config = dict(
    encoder_arch='shufflenet_v2',
    model='contrastive image-text model',
    dataset='seven-segment displays showing three digits',
    train_examples=97500,
    image_size=24,
    grayscale=True,
    crop_scale_min=1,
    horizontal_flip=False,
    rotation_deg=5,
    tokenizer='word',
    vocab_size=1115,
    loss='softmax',
    embed_dim=256,
    encoder_norm='batchnorm',
    encoder_activation='silu',
    encoder_depths=[2, 2, 4, 2],
    encoder_kernel_size=5,
    encoder_stem='deep',
    encoder_widths=[160, 320, 640, 1280],
    text_encoder_causal=False,
    text_encoder_width=128,
    text_encoder_layers=6,
    text_encoder_norm='layernorm',
    text_encoder_norm_position='pre',
    text_encoder_activation='gelu_tanh',
    text_encoder_mlp_ratio=4,
    text_encoder_head_dim=64,
    text_encoder_fused_qkv=True,
    text_encoder_bias='all',
    text_encoder_qk_norm=True,
    text_encoder_parallel_block=False,
    text_encoder_inner_norm=False,
    text_encoder_positions='rope',
    init='torch_default',
    residual_init='none',
    optimizer='soap',
    beta2=0.99,
    lr=0.0019,
    beta1=0.9,
    shampoo_beta=0.95,
    eps=1e-08,
    precondition_frequency=25,
    max_precond_dim=1536,
    one_sided=True,
    adamw_lr_other_params=0.0012,
    grad_clip=3.0,
    steps=6700,
    batch_size=256,
    epochs=17.6,
    lr_schedule='wsd',
    decay_fraction=0.4,
    final_lr_fraction=0.1,
    warmup_steps=330,
    weight_decay=0.1,
    adamw_weight_decay_other_params=0,
)
Rows from block 6 of the image encoder of a small contrastive image-text model, named by matrix and row number. Rows with one number belong to one channel. Each number is 500 + 40 x the weight over its row's rms, rounded and kept within 0 to 999. All counts start at 0. Numbers have three digits each. After the name is the row's rms in percent of the matrix's.
After each channel's rows are labels from the 100 images, of 14848, where the channel reaches its highest value: "responds to" is what is common among them. Only what is clearly more common there than usual is listed. The data: seven-segment displays showing three digits.
# p10: first pointwise conv (encoder.blocks.6.p1.0.weight, 320x320x1x1), inputs 256-319
# p20: second pointwise conv (encoder.blocks.6.p2.0.weight, 320x320x1x1, transposed), outputs 256-319

p10.20 090:509535390491467462538514500502473486425488462522506450406461490475477424529518458450483529546508479529453474495510549526513487546492512500470527537460460510494488508516432495452474486465450515
p20.20 099:450528484540474501526441546521538453507535522445496526468478416480442512472539474524493485490561464574544448541459474434514549432488521488485559488488451526527514496483495550456541493423531533
responds to: the digit 3; dark on pale; second digit: 3; third digit: 3

p10.21 113:486447485497499471561416526484487557453583497401533526475476452539487521491495481541492517546509579475511500496475549452459414496498492492477519525469473454516472488498503528465515552478461503
p20.21 098:503439438508422424448430494424595486453446462446565491497525445512514468517506474520443532511536545465585437494437520517465526546490514499480482524599473437507463549489545463513469559554479539
responds to: the digit 8; first digit: 8

p10.180 116:490536473508500489469517472488474502589438447481526450502532452518509470511534498448468555565435434512498476554499482466493517533460537618457439503475554455470425465552453458443504483516466455
p20.180 119:451505505433520554485501534555480421556521506514486540502546507573384524459501586475528448433479543513451485501501500485496455464452465497499445400498520440502469439474454527447494373490570456
responds to: decimal point

p10.183 089:533524508453489476492465468592528500458446523525484465446507517423542540471502463526433472524490534491475531540496469540496447548472535510495461461528538461487529443503464568480520481531480551
p20.183 097:529551545501450419570497450542453523540581569502501625543488512523524456516477477496511532522500511514480537456511512474492534442481500450478465442450606504452550509545493511520486514474483483
responds to: the digit 2; the digit 6; second digit: 2; first digit: 2

p10.6 098:504420460536549471521457522487484481599487456471501514513515469487513511469560455505496475582455514482496531486480435498466511500511543515469466482433539500552492578530520504491569526523497479
p20.6 100:506428485506507517447512484437475582530436476536457532492498497474439598505462461484448527488502514496470551494579531507473493504489470528474504481472495521475488504432463480526459533542543531
responds to: the digit 7; second digit: 7; first digit: 5; third digit: 1

p10.66 106:500480489501516445444406498532481451484510562442502492462508509459479408444448449420486443529444543487511549605456438488542428555482507474454479557528471486499524520516495533514431511509447485
p20.66 089:493428507455522456470500473465516504512444459451440508459508478508503487511495562439501427481513564505453522566419485460513469536525491477457481494478479524529493494493520498445471427593452483
responds to: the digit 1; third digit: 1; second digit: 1; second digit: 3

p10.113 118:516479458475551449441497510495613436459520471502525512450507563467487509521475531533490484487451508469396487461479449473522499499510521495507454524462532558496496549502517527476542420468647462
p20.113 103:481507495511500441467495542475572501464409502486458539510490483496494465519467569513535496460459447491421509431474492449469494504529519455465489507553517502546436490479505565520499563535592571
responds to: decimal point; the digit 0; third digit: 0; third digit: 2

p10.137 097:485503481446470472480463421515564543489521510481466444580560476578450467535505467441446514466458444528598551461461535493444446498516459513465444466501497498500470469561491538481460476488506484
p20.137 103:481473399517531481497516489424483584565487528487435454458467517509437472528472538585496516513548512509444534468450447461473562573510444531501483539470456501403485512436403465561442560520503459
responds to: the digit 7; decimal point; second digit: 7

p10.86 096:454458496522546426490453499520554463439512484518510467511462488475473486508566569471491433501412508477484492508528467541466496503542591511459469472468511499578572497537523462578534481492539508
p20.86 105:496521461539490574457488477440488494456446460475484468525506465492465535528447497494476511556465459472458509492484494547399482545495514489518568498505550528535400547557496563542516461515556549
responds to: the digit 5; second digit: 5; first digit: 7

p10.118 096:549512591550507503454550497483477490486493463494474503527495474542546532541551547447534547418505468538518503507554546556446506539573526548562504434563530478537522490501508421598558518501468489
p20.118 099:416528536479457495559503461491512510521559477466493505419518483490562480499457507506437475479496455463419493480434443512533473488519533470583469488478526508490513439522484546461503428474489491
responds to: the digit 8; second digit: 8; dark on pale; third digit: 5

p10.167 103:491473479512500445457497496521554471514484553476485475484485506488427551572492481510490457415451499464450376556479540509456444579521490587479452559544512498536412419503502499460446462485523536
p20.167 088:531476450551480438566551561508520465512547513551426523437477511462509535485529474448510456469536566489496507419527487554442561524445473537485554532492517537508492489477490443531524514490452523
responds to: the digit 1; second digit: 1; first digit: 7

p10.91 096:486548488497514492509472550530588498467480604516456528510506487467526522406449491481575540499473588494490527559492580521497500526432483415494497486494516511492557535447539537481489533561514491
p20.91 094:457444430518468564533468536503581467511555524416478484514487510439556498506505507543429544531500475471497425517524474547548516479473527485467505469553519561581527441496425535522532464479544534
responds to: decimal point

p10.161 104:533460543529453468499483491418418467464507484458418539484456638454497464472453417506478508488450525426510480490453577526453519504457467470504484474472480525448477491490559526472446472495442492
p20.161 089:520519493587487484465455502525493515519468493504506528514475442518510565566502518495523460534549440462514480523433469450503542516539556538449560507511525512523503471507518465562482554424514522
responds to: the digit 2; third digit: 2; first digit: 2

p10.52 103:569580439478462561564494550541498543451511547486435499498533379479435553470520456488528470552505543501524536492442572532534508533485459427465527435462499476519535531459482520509464519558497477
p20.52 097:514559531451507574461538582507467443518484449562460570498458467483481488508476507449551486489488544429468509486542502517546495500480470492550447473448497455435494439485485517483472429470560431
responds to: the digit 3; dark on pale; first digit: 3; third digit: 3

p10.25 096:432482486478518485467452566384476463491428496429418571484495545490457556498501501518458476445460493433494451438473471520544447510461478443481431530440477484438426519531495557606417515452518504
p20.25 095:470487539568486506565525492532424501515552554497515479508471455441475442502409564486535536485457442476536523545498556465480458515523534536522463525487485499478549519483439469506496526470515489
responds to: the digit 5; the digit 6; second digit: 5; second digit: 6

p10.69 108:452524461580554441472586488588491485515424509526524406452514498454573483511478419418554495471448539477502524423495553593448492458545501504504477535508479447503487484453479500480512522507498544
p20.69 096:499462490480475451430506510578394471435511494548519460546477498530463502521537528479499431575565539491466525596478502485563453455572523491499539536480474439412517423522553520458444471447543459
responds to: the digit 8; second digit: 8

p10.78 092:499510506431505450487527464540533509479465554522447525520452532506512424533433541483434483507425526464492484568491442549482496495533538527527504484538560568492473586492550506473471477533504522
p20.78 094:473495462470536471520445538533540486553517534565508526490533535494488539463470438397489453446564538516432424535499459435538524518524511509537460483475519536498476430417455500508581509544529509
responds to: the digit 0; second digit: 0; third digit: 5

p10.111 116:562466413414536420476440552487518477493471503469489445508469493552472497447488516433461486457406472460456504479470475475543416444484422573500496540425448477465422527585530538466547507466523450
p20.111 107:483484529462577518490527530498530514496484506469426514499497504446493475514464485464479492464447559526473513555480472482442498509510508538470522456485524535513517480541431462486487501488545478
responds to: the digit 0; second digit: 0; decimal point

p10.76 097:486503457448482469459425480503483474447500467453442578544478483495419520520446474488481427462427467496504508447491474470444487428500503517506495479481465500425516520575420502502500429528480504
p20.76 091:499571482540516521426491463354541510449477409468492500480481447480518518472486455563523477482490517525542546499502485487418520559493528473487541507532526453464400458499510504493445449534489528
responds to: the digit 8; second digit: 8

p10.3 091:513474536444460469521420475484465473476576491498518488427485514450470522539511516528503407464463482469437489502513494519534438440506507506480491504476405452471516494546526434544528512479436483
p20.3 096:450503490473530577481526495442583464473458480516526474536560478469466502430488514490522435440498520509514505447519509521527535500466501466479426514513469525481497461552489518508457516528593449
responds to: the digit 8; decimal point; second digit: 8; third digit: 8

p10.34 117:534437469480552481461483492472450475544487526498426428504533511499545465504491438479562478490446499473457495530441512485482426463494451549533419559494536475476471467569495471464460521439422470
p20.34 099:489456453494510542482516449548543505512555499529413524547524522497415494482409450484473431485455501486456469506465472486482513503461508495563527442461526495582524542448476519549531558522508568
responds to: the digit 0; second digit: 0; third digit: 3; first digit: 6

p10.103 111:419541497459437426467482462549441515504459485519456443516557617527482470508467469472447548470475492453486458477493497566527398444476456536476449511580493525427478532482539487457480431471459447
p20.103 097:480545561477549539548565495531541492501548414422490544474486538487544492504437446465484448520500533492484496450548477527505497496434460502548487502478526465509530537550430530458543490449600478
responds to: the digit 0; second digit: 0; third digit: 3

p10.166 105:510435499470539437456495517549551456504479529467505472500503526490459465482512543472455472480436458408414490438533482532464462500482519546488485439567485544504524587526486553446540520465612543
p20.166 102:489505494462535465506539442452567530515523561564464513461468568427457524473554589435622511415482561509539520599492506517490509457499577493474517441458467496434471522484545508478471544530513475
responds to: the digit 0; second digit: 0

p10.12 104:496494492515549483512481547491487478504486571439450509414491541538529472484488570416527490508470475503393574512465487514532569495493497519483536480511512469472469442551472469481531468488517462
p20.12 102:504539583501539522497495492532484515506487511467607521559494488528578568480518514468523466492535474520526511475601535561552569525568588495560459466486507524524572510494553481472537491551475519
responds to: the digit 5; third digit: 5; dark on pale

p10.57 089:480495450550474479503540587507481463537511504470573468457511596455489455472441430460469527507483467530554461539505562461534472544471560475456538526494449518482523492559553484479509480540532520
p20.57 101:517429465445538478434547493511528493467494472497540464479493560536473471486580510585556557437548496501495522513524514459609611455532442489575428492487480447430481474454453547499510537484488503
responds to: the digit 1; second digit: 1; dark on pale; first digit: 7

p10.106 104:516534493496449484493505534419546481487459503480483478499513460449543465585476482485530510478430486486514526575577472477582580464475512469493436476478502519509469433503498533467442506558535482
p20.106 093:510522493534494538522494548541537489530480499458484485548444492506502481513467504519458496481531483494479511460600503458407553448474524525497554525544530513506446497381496460477449457498501519
responds to: decimal point; third digit: 1

p10.29 088:537488510486461460519523412540567455468519503493588472468551506509447549483518539526506528511490478531478516423542426484482444451493529547509552494491484459556470458517448489482483462459521517
p20.29 097:578575504565507481565470522576487508524566559559481516491468521541577534521521543485518518570503475482482471517542521492528516465499504535586529513427552560582569544510509470559541543479446539
responds to: the digit 8; first digit: 8

p10.24 093:445551439460460464464460543433489479488511499441485481491468525423489467489522436541488488482453427546675514599529477540511520514472523524455517461503476533424530445548492465492469534493430477
p20.24 100:458408507480508506521549509511401446542581450446508517520486520497476479450612425455508443471511514474520466491502508546479516570510408523563436486482493489493533487531571455538512533509462453
responds to: decimal point; the digit 7; second digit: 7; third digit: 7

p10.126 091:438460584535526497458427476516575558522503515470444504555478433546514562505503491476495414448502412449584494543504429485527505457452509485487473454466551546495518486510531566478468418474586501
p20.126 094:551513425529503483525476556504593523490466552516470464556498460499472524523456516519516514520495500564519457436525493513569526508522583471473489502516538533449472443507419564493462493462520504
responds to: the digit 7; decimal point; third digit: 7; second digit: 7

p10.154 084:484511453513475451476471452512569406458498432520480485501518444453491475507472509506486497497451468514509550557467528487483546441521485492530461474439463545525586495492453528468444501522528445
p20.154 095:491425506441550511395524499481534482510467454460520503451571431459474463464477562485503493495506519503495515490507482517470540559537440527524465428542440452386478505548508537499452503546537421
responds to: decimal point; the digit 8; second digit: 8

p10.140 097:408418440443485440435527474520543469476467495568514522553516481469518474519485521557393440470468518481520493521559421499512507430502469483498505533493532508486516493504555438437561521501579514
p20.140 090:502465439493554520473563499490553463502439529561464448505453497500475505561475475497508518534472563526511523484396516484522530516484546439500531500488523518449537514460450502541519522477482478
responds to: the digit 0; decimal point; first digit: 0; second digit: 0

p10.142 106:523458451512575440509453547472490448506551463484537495467508476477460543547541484499519495474473498454478460557492474555424473524528570498546506476526460488484463509565503566442484422456556429
p20.142 103:502527541440510454512467482479536529501499522504514508470491559462529499542474561462513473427497519449403506491489429425481489414488537481441467454441489563556515428466545446444562540532469577
responds to: the digit 0; second digit: 0; decimal point; third digit: 3

p10.138 109:526457444536468467464486570544489484441466485436546516494536484480595468492517461438533502463461509515469507494481506527436441506481488512537459493578475487473560486601439531447543545521475527
p20.138 110:505575539473521529459495512575602475502470511500477466483451539519486471507562541556564526500558457519540498461459521544485514489533523486447400483535423518555485472528508535484493521512456492
responds to: the digit 5; the digit 9; the digit 6; second digit: 9